Weights of a small audio captioner: decoder layers 8.
Rows from block 3 of the text decoder of a small audio captioner, named by matrix and row number. Rows with one number belong to one neuron. Each number is 128 + 32 x the weight over its row's rms, rounded and kept within 0 to 255. All counts start at 0. Numbers have three digits each.
After each neuron's rows are labels from the 100 texts, of 14976, where the neuron reaches its largest size: "fires on" is the input token at the peak. Only what is clearly more common there than usual is listed. The data: synthesised imitations of 52 everyday sounds, one a clip. In brackets: how many of the 100.
# gate: MLP gate (decoder.blocks.3.mlp.gate.weight, 848x320), inputs 0-319
# fc1: MLP up (decoder.blocks.3.mlp.fc1.weight, 848x320), inputs 0-319
# fc2: MLP down (decoder.blocks.3.mlp.fc2.weight, 320x848, transposed), outputs 0-319

gate.479:116139064120092113094147103153155118158147167124125164198077080139165111103145091109179087175096143124108103093076146130107146191129092124132156132103179193076069059101084166133168151185110129120112152117130146144117153063118058131132155089117091173160195113105175193179135156085168139107171080139119166126092162103115136112144140131176118145080068127167125205116137072101096201135187104137118105135104063141124113094106134161165087145094108136139165144151105102124060144173135119149097080111088149137155151115151107076123115098096056108135113167112098083130169118152089149097094090104170103108138149146185069132128094167092148138134137115140162113094168117129070118104118167145159155146135096136183119128135142161121150099211167127135197137184109083117190141096160176106157103136111101142175081178181158088145134141170182103116072137160138114146102098126140160095148137143136115118075082139102114122188097130123188149127114171103099163115099124117168118162103
fc1.479:097137080105111103118167088132148101157157165120123146182061100110164101108142098111174115158090131130102103080073182127098153186160093149146128101107185199104056073094114167148131163177130118127147142119123159122128166074109075140151175100120111143148193125102208201176143139100162122100184087128142153129080179100119118095131139126192120172090103126168116212103129079095071189165182115127113108119126036168118126083123141187157085136084109107138169163161106082084074155160134101152108101098079148121148143093158118099119118113104061105121108158106138075143164135170103149098090106104156095095152126148168079127125109155088132151147153121122173111097165123101068115104144164151163136139109077108156147110140140165140159126210147134131182129186122076094160137104159170092149135131141115141182110156195152090144118141176164115096076123171111137117095123118169136097146127150156114139081080154102113141180087143136196124113113153091085141114097120097161098171112
fc2.479:170090130107151128136118133146101111139157107121101139106139157104118157155117180212081161112189126122133143168148119149118128111101107117133065154162098106129151188124148119087111149051164160062147085175102115134152102153127130080105117160149156129143109113136130073095143102131135071123086153160106118154101082127140093103144087166145152070121174110132171100130144168145158071106091116124114107135142190091142132130127099062058146101109160154110109117107141181150203141076090112093150149100159048103094110149109109178099125120105163140157111088089174140124085180122132112120151056107123160169136153146101163068132140133146124086128111147127093160163097157130138109088143078073107122123138107203085126144114095090137147146072128066065092066128179102126094147116058073144083176153089106114089180101092112138157134106090078155140095075075147173071172197090091128162182138107128088168168175125132159162086128116133079095130162085136174139144078150161052116087123
fires on: "in" (98)

gate.255:140151163088112136182113096130097145123093108148150113180145149129079066093145108113141199173117075141059102084168161171166131138141127096099128115144157093155120169084153161101074099128107154123145150104122171079138132116145128151164099179072150119137169160084132201165155140105167124156134110159101136103125137140088120126083144120172161132077157079172105086182115127091092109079204101132128144114160141138085114127114135165137185155207146102141154106141113181111117143148143130120065163162108152063165114075087126125136162065174120098087138105130135158123125090095131132139135111106094133089109126146145098118173104068126132112069144135139123165137052066046135144152115185197149093127133130077123107142139198151126110197144170144146201127146164176173161134159138147197134124100147144123153125088173074082079151189119166068138131162129089077128128102167111117127108101078192153182114125092090136090093093164198169102139091121143135132104123091129151080126105
fc1.255:103132100160153135055114155115095142176149127104113149079114134110148172138112164157121074040169179085217107164119119070121108176141148163128119130089104185090127079172070091153182154157101122123115101153152148150111160113134120105073147097173074179137090143127128086067111106139149125122130099134141147171169098107145129124165117127100121112149129219105145163092127118175123139109072108131115101139067116097188103089105139099126069151064086157152067169139156069134140066098085169137176117094136149156112161159161135114110089184125143132133159133146092086154117155138102103131122160158156091154108158077134129162084142181156118140156131107089140078082178175187109147140113108091124146153070125172180176125123055123099115079142104172138075158148107086075115115100129130137142128154130112100099130153055167164168135119155129146149105099123169220122145126099123135127150123164056105048114148160174148161166150103098081160119130183134114094135144161128143192137150
fc2.255:069152088094110162151155084143091094085082147145090150175116062165112096134118126135117168154166144094102174114097139108150059135084136144105156151190164184132117123052083084184135145133097169229089083141141138177115145100137102143138100098103153104139128121150137109165100111123180131087109097061132132122107154155105136147221107153138134155125098085188157161063161099111171163139170109072120114093091113140148072156096179121162177147143155143154128097179132117173103117110124130108143080211108097123129157160142127159156154099129133110106151114117113146105136181139155096141080080124137098145167120107109113102139119100109135178079145116019142112103154072073101064088093169133137119093199079139116057110129146170129126163113145092184153142137199165158131162160146143099137158137151119170138135156161143115105172090111076101112110108141105105180160123161144092151159180094102142133150193093150109107093141123100149140132130221116087136087110098120112153099117
fires on: "a" (75)

gate.339:126123124077084176116120077160177116126164139131088188142111101141134131105114102165181119158053101139106134114018126116101145178137081154133135111085136179155082146106103106176139204179116084162117159127084177135126186125109090132128156152160088150146145114138132157167140115130192119106192103080113154136070158135137123147151178137146136161095109103173136150144180068112113182130146138105123113083093114133157115088126138164188135178065105116136195130135119058116112112156090126151134091073064163155147141126162131051125118113088095137133128169109117115119122079098097160083099123057145054114104163109178068104103135164119097150148182066129156102047132108110101105146133175153151126123137138151172133156119175164121164124129155130128178159138118111064123147136156117126130121108144128179213102164152134122131120179188155054134132112136128105127135099094156115082118122130193091178107152119102097134184102112109193182144146151086083160095142128124191130174119
fc1.339:118129165158149128138116169103098140102137125135113021105127133113121128163105160139081171104199172072152129165213089173109122092116181112120105154164127059105146138135156163075141082103106150087099082113174061108153082116130161103091085123137159117087112156158125106073122118131100149099114179156115099097189039096136107130144113120116100104160132169128073115125104151152152073128093134133133130144091180094103128105101087084055112042184160144113019127091092183118205089093199115111138127148169168104076058161111112170127120129165137112120168132121104157126135165151170106144151129160097145140117098099099169158126083134133127084129088191134112124138124163156144171125102102101121140112143129095070114155104081113131073091106111123118087096102111161176094146141107139134132164161143108120073161109094081119141118089072089150167142106096142123150156137159103140163103123122068122115149121149142176142099171143155040118132112137182181106119123124166094131062141
fc2.339:137168161151124087199086147174145149141127156123164210106096121094134111130187099097214111171143105187084135069081176092156087160073098120128206111105174146151092054131120125153110174147137139175120184135092169129085207188157142138142099123146124081135183155120119171110104122124158097168080107077097174118120187160168165158164145097105081120119119111084137134162140121128111199134136117167119123065129121143129141098122189182134188209188139103090112100129130083126085107122095193101046087163080093124182148112130149174121163133118090093097150171116146111143163087130165098135114166117160080098124103157110145146117135111093156146077119130128138121122160103127059127137153147147103159134138142090152083106095131159116159185184177102102136113091096169162150131150125227143141132115174092132172117127109136157127142142173154116146152144115137136132085086130142076075096152125120157109075142101101129107143104145091138106089133128150123132113123126102198185152109
fires on: "in" (55); "coughing" (31)

gate.664:134117156199202118160111121114111080134094127145081037111158133085099093099116155136142152120136160089123135133197076082075100109140129113155144145145162120074168120097154085156104155138149165137147094183152109155089099142120170112141080132092102095131153136146080104107116157098191174127108157097197114025159136181131100144152086113122162160077129124196120178145097162113149121124138172150158098197168123123051082130150137168109125154160082151112149178146127121083111139143078124146079146141115098122123097195095145108127119156159178126146100125154118137042117110092126100116090100141140124098141117158080122115120103081118150089137160127119135134154090082107110118094091195123194133110146136070091134134112114136102125132192090083119129183132099095127153167097124169092059213086134128112101100134146073151134113093065125125144088110157096037143159161159155135094060082129069136114113106097132155117115128145142136119152099159163180055159161096123142093159109
fc1.664:083105123116145117104165129100135121197104166135133110144131165111113162078138146119159151143113150150086120193134150099120131103145106102146103121112155127158067056134096128106146149158130167120164170155183092155135101084086112117088111160114112112135175160196122127158102172039119146120157105139109114119157113093104087146126064171124098099091175161175126200063101102119088156165202131128087133139112125120151138162118117162132068143132081145064136122125113085136109129145140069172154132098172159111166082166093119142136088164149111141101127158111084100091154119171137141162062092070129127150162164169170116121092051150101139113124175165169160150120170154094136104063099104156195101068093139113131160116090110096102114109153105115155169148168079036100134131079102141110134159093107148130105142093183229161123073158095148141073072101142063131110075106098164150169104153166143145163111190109072133156169111102132100114121186100114125122150105147125175072139124
fc2.664:114130138127060150157161138118105153255120158134141116158136157121137146150132079126129125136134157137110125158105103117094142139148134154196137106109121074169104136105106175105123111135138120143205172126112118128110135088128132133075135132194131090147193177179150106154142107145135174133109149103173126081131134101134162141075142164078087129172153177118116187129105096145133178140132115145107164133115151120095181147145141160113177124112100102087111115151142098097129114151178159153154152159124154127148116152145085181137100132190154107137183140106159180097122086161091144140150134150105099133103105133098152148127127119127100146129106178158137121093106131156111149109153106136124139124112161103116095155129143102142138197121115133130159102172107000157181118125122121108111124106113114164134098124121095142122158135144137142114000149147155154140069131131162131133094101138159168126125152117110134138192109133130080150124097164171140085134126125082180161174135
fires on: "with" (60)

gate.441:151153115126147136130121154151186147166118109135108093167048110124100120105157122110125145141053086122080087082137094165101127118110101086122174064142155151141136124098125136124132117157085127158145113071126086107148145105134115181170140108109127139145138162059153221143148119120131160137161130170153137046119112119109089104103158124172131204079102108135087177136139118104092156138158138129151152127118058179109158138091127139167122158149111127167178147130140105101104126106089118128113125065133168082135141090129112086120137108187121114108090114154106093153154112085111126092160081051128072135126124071170071147161170122148142179129131120168145197140207073109129135141111217146139112135142147121118191131085144146135122162141134135151108171172137117126162119149166146178134107115139172124146020092177094073154150172140155078144119199145136069157125067150097114042114166100184094089128076135065081114139136149184210147137075099115134156116129087118165114135135
fc1.441:149075160106131160093131092128068130095143133125114144122150162122101112131094191119130154141118138136195157141183165089140147131098111161145138142138109162085174170150115156146120117071119154128131129136115193163143107134148099088086156097150137147114090112151135133064081103082040124090116129074104097210208151143138149140129127116065144069170145151139108078143116151170120066114080088169073099165158215096180093102171146080101114141119154172121130115098141159176090133130165142151171164155177111125112117152148167145176169107093151081148132114152150131079141156147150111109072187149097160153120168201088099148116066146114093107114138108092122075149083122128138181084128110136148123156113124158116048114134082100101154118094153153132110098098098154146143135112080088097113124169082082168106204152119184145094138104129122150104158069072102163123133150133093184185153071189084133107156187152170171083060153143098114151135127129102156155154089149127096149092123
fc2.441:119174111118170161136146138107127161148155160146164095102111116141082111110131086076155127108147133100117087082150167094120095158118111130131175088139160118115150089136112116147141137165141138178138167157144129102108146135211133137109083105116118041158171201110129164095136111086122139149158147102187153103162158153122214129133164084119090159179131168170118156090140100150137195139165116154179129114115087150175136122129164156161167173173106126126112125139128100079080101143120220134102139197123148120152109185156128128139147157159119103079159158172078153128143129179123123138096186128111091134118088129073147184130082067121086175117104127099157109141124117121051133171108155166141122173065176058154161131130126137128121119219120151134153183116099140175184120158116180116142179119164120111145109135213168120160173139138133120090149170188119162154047125162134128096076112190129185089118126143087175110138129147138151099096115179162123061108161115070181141181148
fires on: "a" (95)

gate.627:157118142173190138163125107115144150167128145106160086187085059090082106122141086149116125182081129078100082105154141154065143133169079129130130011144172074127161127059160159106121094152115194142173117121139071124178128083140128114106130141095168093107177210124123133167160102116140131148140196130165143088103116133113097110105156154147131142127093157102107169118084091150114185137175170167175181182146087173058122126117131170117125147205138064149132126099113159067111112121131100149117154120158122073146118160132083143103137140209144065126136074104128102116134086149125090121129043130118091113138138128128125148154154111142134126120122181161117199096146107160157162103113187138108180129143137104117139146084150173154140131153181145105120103182140123111212134130164150161136128096147149135147036067164075082113143150112099100145098185140130108160106151081119135087115126117175084142097098145090114159107137164165129117142085141171112117156111080095143152100093
fc1.627:133129118093078162122135131136098130091135147146098127100138132164108091136124163110156150118163151131175186164124103061170094128109119134190133201117126151107149130204094111147157137089135125115121170115117178157103132132170113114141096093162125165140099073117076116042104101103105160118111060089114115161172173117129184140161140101121161108140140087149158092152122165137152079109051104166140078071138174089189127143184165090122175161116138197122104114110183097191119090128155207087128120158143104173107129125105109110204149115084129143119082129162106157076137160135161110123063164104156149152104143161076125121134061153087095121091089061092112059118141120104129137147122117167173094156129117130139058144092096110094146145101109128145135146074106137149073144046074152161108126128058101158148186183142191151136141095119149143115156117113115143114110146188122126211089110193115146118137203144180169099094139124067140131114128152112181163119118153129138153121146
fc2.627:106196064178126171131157118119128135079106155150144114143111087186124111122119066069177077166090150119134087091114140108139136139177176128129198115115130121147111076121057121138174132185111111188099161102119135160095163104155105166118142110097085125155136140125120164134107129127098182138164107136175137101133164143102184158116182117114114189161090161146123152092145086153099175144143079115152107124115036180160135125142140181218124147138080131147142140148096092137048079186150155149128106153080182147163152117166158076148137137145108146125133169177070119155139112143102141121120156122157116115131107088116077188131109118126113182135115134129173101092157139100083103174123203145132134160125137068189139151148145163120124126184163139191159225111134144146181118135183177112169151108158143132164103158150120114110154118162166119115164166197143121162055094143147095091113093154141169106116078122110135105174117109111159126102117204115086126093168108082201122151124
fires on: "with" (51); "<end>" (49)

gate.544:109060144131075115225146154134220112124148125157093140133170145093158106095130105086147108154110071174073117104065133211200082174100105084137116135124130152215043080097163140111127146150156114097130155104090144088076151121080136132167084110189099135103148122085117148160163121175187092112126076128103192082039167115188099138122145135155143137107111100092102126167107143083138135132149176151103123101098127163042209103138135173122140141133114126102145184107095139093116169145118127118068091091095169144148172101152112145094139123074114122110129180053154117139144105082109197131153130102142137083103133091199155115123130180110133084138134124191194118110163150108100112145163135115188166098131120122138146086107152120152165176179148114115142112125121144094118134091143144161057137116154118117175128143108110130155092117144135102126146145113136134115132095105120085063109144100124175126104072076126094129151089126140185127090122077110123172114128127135127123164138
fc1.544:086093182130109087110140172140139147167106118113108134160096155102118140132157103107144132132124083155091164174139187181205066095117144136147138139144163135123127087191129168083115085100180094112125150094144143072129115110098138114144089132131168133080148133182142146047139151109076195111108149130140083194122128085067165117094119128127146100140169140103089085157049106093079100159156128122103189143123128154088148122178153133152128149163116123133110100060148121045102152128163127138097185136155189137127136158130101120176117094096202122037127154127142090119172135099112180150148156158069184096114117103109152155079101146179156144141148119154102123154157125109145204144152060125109083129126100091093133113117156098102135112135083188149169085136091114067131170114164173118126062102156188111123115105137160121073095129136129127172133159106075153142149136111091215143086101169171143108142105123104124069116163167137121213108141101100132099175159124104126089097182
fc2.544:123163105147106164141120077130104123087150129122195192138128145097115126158104112129159125145108193105107076106109149074078102131160173149165139143136137155126160098122104125217105207160084104221144162138121170192074141103188132150105132140167117117179135127104126109115106108128130119133132124062148141108162152170127181108158158067131117138157097112141123164076171118163121160147127085127170105127137135105177125073089168184176094172116062089102128204183112091130111092173130186148139118168055082172112123104152189146148147160139152134146125123172131080125106131176160132174096164094179121142125105102100065127122135124081070139090129130093146166091071163123077090135084147205132094154137137116152087106137142149086136161182144139157110140132136146137141097142100129065168163137148105153154131191156114134105161146118140132107155121192183137163079118152188097140156060151120130146120162098120145171152108115070153086115157189091080149041117107121143116154099
fires on: "in" (100)

gate.406:148145175160118127176089094115140158167138120110148182114137175175132079167077156101068127115090085157133074092107102131095109137182162153099157127142130125059136139092113078098067140160136144123143150113098168151106165000153123094114146128110175162132110178163154135077131147114104147144136158169116065089135094170168147166111133103086111161127154188162093096152147139119070142117134141138140132201200108141111134140136125146158125166072186067127125181155183139141088129163153122128098169092131164121133148140183155153155095084121161089112098105140103148153136152097159152159162151217133104057089080092057095147195159117186084167143129155113148150168130103099162199145114101127157138157108138138107156133070133150121082145189132141128140149121102103105158141171120082139169120150181150123125126126148031145130146110118094162128130154174093165144098077093070144123142092092125110110185098138090171113069116131104104123095123154157179123118128121124166077106109
fc1.406:173126178070119138122116151176078109155095158127055103107057075107181126090126068190151126130090138158144170198119132097140110119121094132118132103096146120154103133171109138154141161136137175137105074149085112158181128186101111116090097147117149116165177108120086116175106158119127112067154129065149146140111109115149110147111035159071089041121146092126129175104073192112153130123134157128117122113160130176152059150117112102118113158135134103153125109140193088110163102098111057101122129122179099135140097084148128193140083169142124116117189161134205109171170101117111096127097148069103151135175197110191169143119105117109148096136189111167091073074134112161165098098149145102074100137073155160102131103086137117115191126123131105081142122120158122160128119124159153086137096182082126110124106154120174077113145136176064113142137148119096152097151191065110150089114122146166142206118172124095107173120170167115148126156170099115129143165090152134164130152138
fc2.406:154117147113089180136112134155127142145106180135134122195102076126120082100180122142145142207108155130091175117079175124111099149110110105108142134133173153131129151064141158193178114135059164183155140077162126132133127151169105159134135123114180131195158122121124188147102177121156093130114105154100147074151120136153152136113151154115138147103091113113159182109143074058166201154121148168160127133101100131118096121074188143118165114135113087116197100157160093158146065156118147142114078168109124090141151107092095107141136145155071114149148124147127105113153100104117104111073109085037098114109134165182122125142096086068150149120165071112109120101125076150091128126108182174110045138152154144119101096096154151137180132150184162120169168105169143192225130127129128126154069157108146128161071125153158088135102111104141121120097149134149105181119083138177092084162111105165101152087137104104140068072157091122196147167103124122096128115111045173135097126061
fires on: "with" (65); "passing" (21)

gate.669:134143103092139157219171101131095111107088139155114130162152063111100093120132082117144109213101106111113153120077133127089101109109105124145118115106204110162099153061152121135146104118095142194123159127140135135152166071126125119127145100120155134130129157128109083146107135143182123103114083094143184080133125145109104142133153120177129143097057122092131112109127108120136231090155133130169156142135065152112075135077171159139136113170162139122156116119153164134136070106186154088083124145142150104146139108150065172148196128125130112128188119129162093106149091084151112146146118145144143120104136081200066101111132100087137171146134119131151159100191109155142094110130221135097140104180150092145135116143213192163156136104165139146123130131113169181124167155157158122120150093130147201176118154156117108091106130154132071170142098129129050153083091132127069089123140117135112125080171090130101088118084141144188152116084151127095173004144066140168160125076
fc1.669:100147139134132149068125131111180103174176135169118158147057171094125164088162139123169142059121103201122139155150095132123135171104117164157123140100128116148057104206113113086125177150187098088130109139117140110107107130093128112138123116112125103096129086101147199121114144057108193153181138129141108142119137063150115085089089115155106092094209085179115142162066170117021112145117142132068144111116135143153194166156130119127134152080122114124117106127122097065092170115000101111110116060108111090101104120120131073116115127099141128152111171131092121146139126157096139106055174087117099082117118128124159147141171146174102146148175147134098112115115163097097146126152072145163084106087097125153183103145067109125098116165107110102150127132110145093136167124108115127146100102112110052115133129139163110166097168126139149105132112103108144104126096085143177158156147131086171137136099154126103126134117120115083103116118044152160105199105193138115057188148
fc2.669:100147109153045082127147183122121098153094160125095118166123108113177056161165092133150176210122105153072143105120168167126075180097118100155153152109211093200080092067095117106130154129133182125108173141146111109122167132119154130147087123148142173128187132110156111130099194130142140097105095133109160103081162095146111124138083148135096132134106131102106174120118109064094171136158148149092131114079108139069119137106179140126086126153078071114144126126150071085109118132123145096069085155132105139197149175130107150158136107147081144132085179087112171134224094096166129164121099106119056087163054127164150093144122100080171115132116126157153104119157105064100094078156174175105170070168073109102111125090174140131142173194181108103148148153122114140176119088124146117125114106138153115165096134186146088128105109081115109145105111111109093121122114123082098081097160101087147134141102111097122097122171150106206119061096188107125144159104145087146116125139
fires on: "in" (47); "muffled" (24); "with" (17)

gate.676:117141142129152091149091122150145147107106116101131147115109110171114128101127112077094180168098049101117136107121163142104167110107076111079162079152148143112097122133126127120143100118136147126052115089153068117154141129114143144186093117107225127080114163166167129110103109146090149147120123170159105118133094122109104124121128189181128134101089092094124086123136036160142131118214179065137193110141065171087152141105106106139143107125184141178166127108143186112099130101165134082114166102143183099171142148121104091117143074164087115045099115141103127119165103058147083086166106153060136143131090097126135115156158087186196129165141116085131134113159123084169171107092178117129120087176107145140199135129136125109144141113145141160150136140170179144128164199150099116114094146136175150147079111132112115067114104155130110176167108061087065204139111141116132082140146098208118180116147105143038103114160131175149128135075135137107127131155135097112157085155
fc1.676:050103147111095109126154094098078100101104127117140164130124211134142116155121131065117097148119136152128150107107147155154127032114154121156114166097089069109133158162144150066067067103138090103141184123116162121075153076085089149117117161143099176111082048148104109117156103153066118145119082096131131168142185153079124100090138134096153089148181116087155114213156180135125049140080119122102179116142186137084183080175089143123171094074160172100099112109176165178120169121207124123125144128108118142138112110195126157182103089085145166123123067119129156143131108128172144119131155108135174090100089124163132103131113113144108094128081137176089092149096186165202126117111115161136139123143123107138089134123153103098176165107121160143145105097123163138122133126117146164117045101119170102070153148091097140082115138128149129105156127151126155112112160121130143134092104133149137086192163115119109065125102104111120148047137097053182156140098158142090074113155
fc2.676:134158139130083117090136156158149120158075137102122171095131126242155105150101110071122121124180071158126133075074128058145127168107191160095159183128118117110089123161105156116142158177085122147101092115112122112136108144154136148142090086113149162082156128115137159069098121152151145112095049137165149158136143121121124157083122121123063099130102173088159114142130086126106162095133109118134159085134092212156087114114141078152187094151127165123117058079160104140116089119136126057097088182136125108152171138123102172128136150138100184082180217136084129167174129106101107141175132123109062054132092117103155111129153127166144159103122106120134046142138131095118140163126122107081157141137092140123157089207126136105117111130084119113117160116162129158200142127208159157110161163125147117057145141110175125110108115165107124164104103105102142192132108158113120099131134090075167089159134171169099121149157154180148134131140104131053154109163191065158180159173
fires on: "with" (96)

gate.538:128176160105144143098097118143150189114062171146130158098130186167112161152140103094069131112114083106147143124121138157179105117110118103114153071135135086147192184137091180095151094129068126156134136081142121076174132143122167162114104141036198150127135160130098106127163121103131148123142168156086099148144082131073138078064154139130130127134121188149125114151149095158094087087116122094137187086103119126084088154094163129160164153175128090150140096128109137102129112144097160134122120130163089091155104187075138133143134085178144106111151121163075063145196075115125149142112182120059086140111126111124113170109135135186143241120147132104080153145105106179144137129120143187102069147148179098142140124115139156082128128110057100176151147107119148143179097178136127184185111124138181149066109101124047111057129197152147084142139122090124100192129074103128165113134090123143134076143154149094087132076088142156112141134145125153116100087116102083172164143156
fc1.538:160086126116151133121129141088153115119149106155096078155131117166137123142158147147136110102107102105178172157138127204109105089053101163112139116149107134137140126163146129094107116111124145105121113120131123090151077136142144089174149125114158115130158146221115146085165142083072094164099163224121108129152144131076102078130114124165190139136110062163049050150153182081144121128149123170117143129101135127131192165116160098147110119152192130163175121078150186090107107105156151111174135091141098082132096144075071108166110096121115152107112080136096163124123131075093126103159135068050119184179080151151114151124121090129118123118102128154053134162104131098084189127126111099099123128172115160100172131050156105112164152155103165083149133149190145065080151135152101143099090105096136109122123083122049095159169092113171140119139220137147171181141130132108158156132109179169098149171142100065132091099135168160117171107124108110145157104159147101127117147219
fc2.538:135132162148103121099093137130147129076131108103093121092108153139132117159081100101105070122089144158186106166120084160191131145131140134138138169125089183116126116123120190085086117121124052097062190123130162106120138183124118071048067122149112116141098104093139224141147146137139129103200138151105106113131149163124147113080107126064102179177107170118085106179131153129084087111091082178108128144147180104156083089147100114157140094094169153147059128143130135106123129188100095112117066165076153125096082105152179089160137103100119111138198211124132102158083150112104211089141165128154103088067149131129151132128160150159113117199118122184111067127089147096128133122152155089117159146106144131185131122167135133153112076144167194135166098116067191073160197106111142143130079136139080132189145142101119097106092146156124118157165115113113161108112137152099129073109131143103102105108074201116136108117097127119130159104132162169133083156126173162119161154165
fires on: "with" (100)

gate.256:134111172187165078180142114120159107136135122144083101165126167082109101047139136103115147152118084144117158118141146124114131118107105131145114142123144139171150084149192140111081111113201101114114159134141107123109104163067156110174140088115123131062130116141131188102193127169076184113126121083140117124125117147106117128096115136123150134084158112132016154217110166095096121161170167119141119162156121119081182125147104172119115156130150150125178117105127090032084144164088108158058184096110199125118118146170114087123135158122166144126132138110147111098118124089128169108161154192130164067118123140150150146108164094154121086167141119164146138175115100096138169136192094114182126089106144111106165087194137108141122127176100185152136134158065120091130166119139141115058062085162172086136094139114119122135089091142121100113118172123059121116122154123155168110070097181166106113136029131135102083113124152129154209174088088156128098191144086116116102132095
fc1.256:077093153083136126131156129162176101131160097106108115159125154085148133067140158076160092189114122140154163094129135160142117143117068034143138133095066129215095074160125122103157168122134134130117164126079119127107144159139101154174152114140068125106137128143116139108139143137110114146118110098115177144120161115190098089122127088113151073092129089147062141195140141131129099128151152122139091094095136164101149119182095108113149154091147164091151119082118126083127188177251157147074092087099132124139110116144094115129154136083088138136132148093086126066108094083082156108156151145147140100138122157129147141111109129100120103128108081128146116118136106162097167102162135198203151107140189127179126092124153130171110155169105139127128131126088184164151164141171167142139064101143084140168067180092150148121116141199178070092211154122061152136072100149153101150082134195151151126146078114121135106175082182115174159100076085133107173173095157115166156150122
fc2.256:100151094141170140116123101149100115000140128114138162108136142098132193119113127102152086107103130175125108114130159078100134152135186120123136144128119160110124131157110107172119167150124114161103134147120190166073150135120104142146128149145068091161076098151119141124109120102179125159109105106123151118152193199131151122154132104152149131141166125134165067120145159163079136122151103067166085186139104132129166081127106169134130152133153145107117192136075128128086161136152150083119070113069101136105104102154174136137108117066124119150112113182119117129064118125112123157107162106190180104106072126124088172097129114111088105119130150121099136080104168106113099141086149152170067146131111114134123154113126131108145130166104139135097123065130255125067168133119135131151183121164131121114152163103138123106147128154153133152255122168171125172108144125182120113166112143141141145121164137122133125186125121105126040087139161075125130048146149171129156192110
fires on: "in" (100)

gate.751:148094172101113143174093115173129136137106101114095150168107125096118081129146077101085146214061131106055136089145149170124108105135085116136163061135177101193176169121147151135143092123121173163128166065095120110147104117160121125152133161079145146093123142145124103153164107139135131120080182116134108106115169148113098121122148116144140164110106135096095119177118096080107110150179135124148133119142108141039125112145129163117147158154127062175167108113126145104125165150130131183073162161150100126168163135127118155144195066140190127109129062129171129074168033101163094136089107104099151104153138113131123112154100075097120122097137091149131116125132078108204146112134137223123110103171134104123092136129171156128128166115138102155103075134095150125163122082116149155093102077141159173155140096207078139078136128087133066104120152110103051153095139139153138111101077159192079131119090100125101105067127161157190213167094097082120145092127068092155123147065
fc1.751:122191089139152140090141156115152114164165172127146106110145147146159140132090140159158119034185142134191086147113101086100127159134141152127113157117064181036116111111089084110137144147138081104108117132166143147112133085151116113067115074162110104161135111131135152107111103129144122146183106154131125188158095094162151110126130133078104099179142179157216123078129124162129124085065094134120113139089133102197139111117101088152116109087108160110047117145148130147129080126078150101177119101110137104107107133134151149095061165129092122141130176138085128193103185177113134143131166170167100135088104148095121163110172163186151138153095177092116104109132161152077112125108120077122155169067129129120186154143091125108106072131119123106137176148140095161098134147113109121187174160112061094079133153092176112184130107146113157134114091121181216080156106148120129167139148119054160056107136149148163173153118099140044064124149135174127122148106189136083141136181
fc2.751:130123133173138136165107111117086122064052092157137143115185127140118108114140109127091153159151111086121172075098157127194078131120145153107175121169162117180141129100154073203143121112109176186094114121110157142121079148138138147187120120104119137129127128111115129151104145146139082132072120137113117082095166180152132169156143088131172197115054100112100159103171095097152151181158118114180108111148061170075106179101157136172162148157121150186168160148126130137105115153148145155083105169106096145160176137118124153136202108144135153167078093129128162092137137073171052099116092121156130090167122099161116115168098085070119165094128091070173143140140035082129080127146154160149181112187117130125074123073168161137173172150146115133123142091165196162164115120157130114096132128166128130164147152137081166130166067088132087110199152163110080102129125169116096091162125124123123108140098111155098124080154117089195131157097143090109145081171060109158137130066
fires on: "with" (99)

gate.12:095233145140148084129161128149104159141106138109134102130115126129127079069127166065148183108114056128154160114099166119115085116088095138144182080130194086075142137132110121075148097137121122158083203130137116152122171074107173136161138078093196124082136130145144133105140113114107188077095144097179143145145125126106140158123167153167117106067150115165119114145082064142121161128214157165100146167098097153126146109122162122160162141123162142183141087072108104097085117110114114112064118121158108152157133204139138109215148056144174107111161121146098119134164105089183109157105126186105129106108105118096112183116136117144145165153097112102122116120207048100115166156085120154171144114125131072086099156115175121111108176120119129141175160169116139176138171158156201105112096099145160113134128151138152086102126072093136100156137121149113131152112135136062164100110142153081132079135145147114126031095126188147151190120078156140146190124142110105143112088103
fc1.12:130184165148152097059130207095117108099103118103130121128147170117179205188088156131078159114162086173107086165079144186142102141084181122115145133171134151137107107164141150061100128104123093141117139120127123105105150103091163120089100104067191168098092082143149102169122106151136134087107133120127124127093146133099128095116105193167106117190150137116144053115086088150092100112148146101137213192073137114116106074071152105152125108084130129174103137122131164076150145114151103122140085095132138139112136209110184165098119065147142140101138149124123079206137115082127147151192092167092126116095119106125160110097215164198144140158113112121109104117167138080149186088054096096118140101144141128107121160151145105097105093112136143149102114114151182090115170167156147092106133171162171096121154111099116078101111121099166120188175064128163151184157140084067159108114124113043131105136136133150080114135102130138102163100162160157077094168118135137131133118159
fc2.12:156213134065095092166156126135145129163134135111155117112127171126139128116112124109161128155156133163127119139091160142120144098110080131127126150090146096141116160101151198048100098114181146092151216144096120054056169137123155101082107111108117081143128121219113205117171091146162086120109150138098173153112155126133151085120174160150101003082255137152141115165151101104129113122157116148061168111120161135115180075113102106129142051131135150115107137100117125097136113147150130111097085103112082165144081154144071158092136110165143122128148161110129100128112137104150170143175118142159135134097066132122158141094138109124107136161072134144166088132146122156062144102134139137100168140109138142109157072158165070165134178108103099109135086133070118151145161130054144147087164109099084128099152102074143154108127189122131093109078148136108160121130140153106106144098099136099135114156142115078140090128045152148071114095072130166135163105089173103082103131140
fires on: "a" (93); "pink" (7)